Weights of a small contrastive image-text model: trained on made-up road signs on poles.
Rows from block 12 of the image encoder of a small contrastive image-text model, named by matrix and row number. Rows with one number belong to one channel. Each number is 200 + 30 x the weight over its row's rms, rounded and kept within 0 to 999. All counts start at 0. After the name is the row's rms in percent of the matrix's.
After each channel's rows are labels from the 100 images, of 14976, where the channel reaches its highest value: "peak on" is the class under the peak. Only what is clearly more common there than usual is listed. The data: made-up road signs on poles.
# sq0: squeeze pointwise conv (encoder.blocks.12.sq.0.weight, 72x160x1x1), inputs 54-107
# e10: expand pointwise conv (encoder.blocks.12.e1.0.weight, 144x72x1x1, transposed), outputs 72-143
# e30: expand 3x3 conv (encoder.blocks.12.e3.0.weight, 144x72x3x3, transposed, each kernel summed), outputs 72-143

sq0.61,099,211,162,167,167,253,231,212,202,215,185,215,211,234,166,215,235,203,162,234,262,215,219,202,210,234,210,201,196,199,205,191,208,245,227,160,179,279,209,191,169,263,219,243,133,240,224,209,205,257,196,227,202,192,241
e10.61,079,261,173,166,167,206,204,212,163,243,186,224,227,272,186,176,203,187,225,178,167,214,191,178,193,170,153,219,194,182,218,164,161,188,227,163,180,197,175,168,242,168,198,180,198,173,198,244,198,258,154,197,253,246,168,181,170,224,212,143,250,149,216,166,179,205,203,176,207,122,219,206,160
e30.61,091,159,213,164,150,235,185,255,113,201,199,173,165,187,159,231,185,198,154,216,222,220,171,202,187,170,154,171,165,184,167,203,174,217,172,173,166,206,152,207,177,236,212,194,224,148,237,179,204,210,198,163,190,172,169,162,156,193,227,151,244,200,260,212,180,242,177,175,199,116,208,155,206
peak on: rim

sq0.64,105,229,177,215,206,155,203,204,146,188,222,196,194,185,189,157,150,198,177,179,204,232,235,171,208,247,206,122,142,166,150,181,176,247,211,229,147,169,204,119,171,143,202,183,167,187,200,193,193,182,127,168,226,173,181
e10.64,099,162,204,195,235,217,228,238,155,189,147,159,184,209,228,240,226,193,175,187,171,169,193,201,213,245,139,186,206,189,166,215,192,209,254,214,191,189,149,142,183,243,251,235,228,210,266,243,236,192,170,192,224,162,198,235,212,152,211,198,203,199,209,207,235,240,241,196,141,189,258,186,218
e30.64,114,163,272,153,184,216,154,243,190,230,209,221,216,202,170,211,208,200,207,215,234,216,177,169,229,149,241,214,182,208,213,163,166,223,205,197,181,223,202,193,194,134,146,216,171,162,232,198,199,174,229,228,190,190,217,195,173,235,189,208,140,168,91,244,223,178,228,168,194,194,130,222,187
peak on: face

sq0.3,102,212,224,231,197,178,188,199,193,188,200,182,223,214,215,184,188,211,200,227,203,180,212,223,191,213,190,157,220,162,208,119,184,183,199,217,210,150,178,253,177,141,164,140,209,252,173,203,189,140,216,269,176,218,149
e10.3,118,204,230,167,199,164,226,227,221,175,234,174,174,192,186,190,175,168,209,215,204,229,220,255,228,233,226,141,207,184,175,218,201,165,177,257,147,135,218,248,206,158,184,171,160,222,181,177,244,165,245,222,210,236,240,228,216,221,193,201,198,267,194,189,238,225,181,206,231,228,211,174,197
e30.3,148,160,196,168,201,166,193,155,163,229,118,207,213,185,228,191,197,171,167,188,225,173,179,201,202,150,228,202,169,221,199,204,186,174,228,237,179,229,205,140,154,233,154,190,167,148,209,204,203,225,198,175,245,174,199,152,174,208,176,190,228,218,234,203,210,209,197,212,170,175,227,207,129
peak on: face

sq0.34,098,181,199,171,159,215,199,195,217,206,207,217,235,195,188,290,210,191,201,180,159,217,184,224,198,195,198,178,211,178,197,156,174,215,180,161,268,194,183,155,213,204,183,182,222,191,241,147,182,280,195,193,174,202,223
e10.34,105,163,177,162,179,178,251,146,218,216,207,202,247,236,217,156,196,234,232,154,151,233,214,233,169,230,202,178,200,261,265,258,163,221,145,209,167,230,237,172,130,170,217,207,199,213,135,160,238,202,222,188,206,182,189,179,166,213,180,209,204,233,166,225,169,178,163,162,182,226,200,243,206
e30.34,091,201,178,184,216,251,150,201,238,170,185,172,179,203,215,171,185,228,213,218,240,253,173,181,152,136,163,215,184,215,189,155,219,205,150,155,235,239,197,187,201,202,225,189,241,161,214,199,129,150,200,185,201,173,189,201,110,204,186,173,232,208,207,151,165,175,243,204,215,159,193,185,207
peak on: face

sq0.67,102,208,174,200,189,184,173,198,198,190,199,174,231,198,176,176,195,198,165,201,221,176,203,207,200,200,208,170,206,186,202,160,180,211,187,202,188,131,141,196,135,152,169,178,175,265,164,244,158,168,174,229,215,197,121
e10.67,102,158,217,102,183,211,207,215,197,205,204,190,176,204,214,171,188,212,203,181,223,188,167,208,231,199,231,189,232,178,152,166,204,169,253,231,126,118,243,216,198,181,227,119,183,229,213,218,207,184,239,235,231,225,189,231,216,221,220,214,190,253,201,191,259,216,189,210,185,228,220,178,172
e30.67,098,155,197,127,193,164,195,178,141,251,196,200,252,203,223,218,204,159,186,199,215,202,149,204,227,112,223,205,206,171,200,186,197,170,225,225,163,217,208,184,140,224,132,223,171,150,229,191,226,209,242,176,213,166,191,146,175,191,186,197,207,184,202,231,190,241,215,179,184,156,206,215,175
peak on: face

sq0.26,095,219,238,185,186,229,210,184,216,204,189,242,226,208,217,190,254,230,192,276,231,234,240,223,213,233,199,210,232,230,218,199,227,169,253,208,184,217,219,263,230,233,156,239,205,216,248,198,203,194,210,210,201,172,229
e10.26,091,247,212,220,210,153,165,226,162,190,216,175,229,189,192,177,187,162,184,244,141,243,210,215,240,227,213,173,236,169,239,219,186,147,162,243,198,237,200,234,195,164,170,229,153,135,167,217,198,254,129,147,166,236,243,201,237,253,208,195,195,221,229,158,211,219,182,198,250,182,185,212,145
e30.26,086,178,219,205,201,199,210,227,133,219,206,184,137,225,193,213,196,213,107,190,204,122,159,202,188,212,168,207,198,182,207,241,166,207,160,177,194,188,163,142,194,230,190,227,190,142,243,205,141,192,170,187,188,187,194,121,185,220,201,181,234,216,225,211,210,147,131,231,204,172,191,178,191
peak on: rim

sq0.4,101,200,216,196,159,182,192,181,232,163,142,209,192,188,220,190,201,225,176,200,172,199,192,178,239,214,225,214,223,172,204,192,168,184,182,168,148,191,190,122,235,160,198,253,240,163,165,261,148,192,173,234,260,180,196
e10.4,109,195,207,168,138,238,187,190,206,222,195,221,226,196,164,147,173,213,213,163,232,153,183,175,247,190,204,227,210,217,227,158,197,239,200,195,226,164,213,212,231,183,151,159,218,152,247,181,193,208,218,247,166,191,220,227,202,144,229,155,219,210,169,149,205,207,210,233,185,233,205,202,229
e30.4,118,194,182,133,233,190,198,95,177,218,189,215,227,236,194,184,249,164,210,198,95,184,150,173,208,131,218,194,180,209,184,178,187,185,197,223,218,186,252,174,189,229,195,224,256,224,195,179,216,227,227,212,249,176,192,190,211,199,194,170,203,135,183,187,234,147,245,217,188,197,216,233,184
peak on: symbol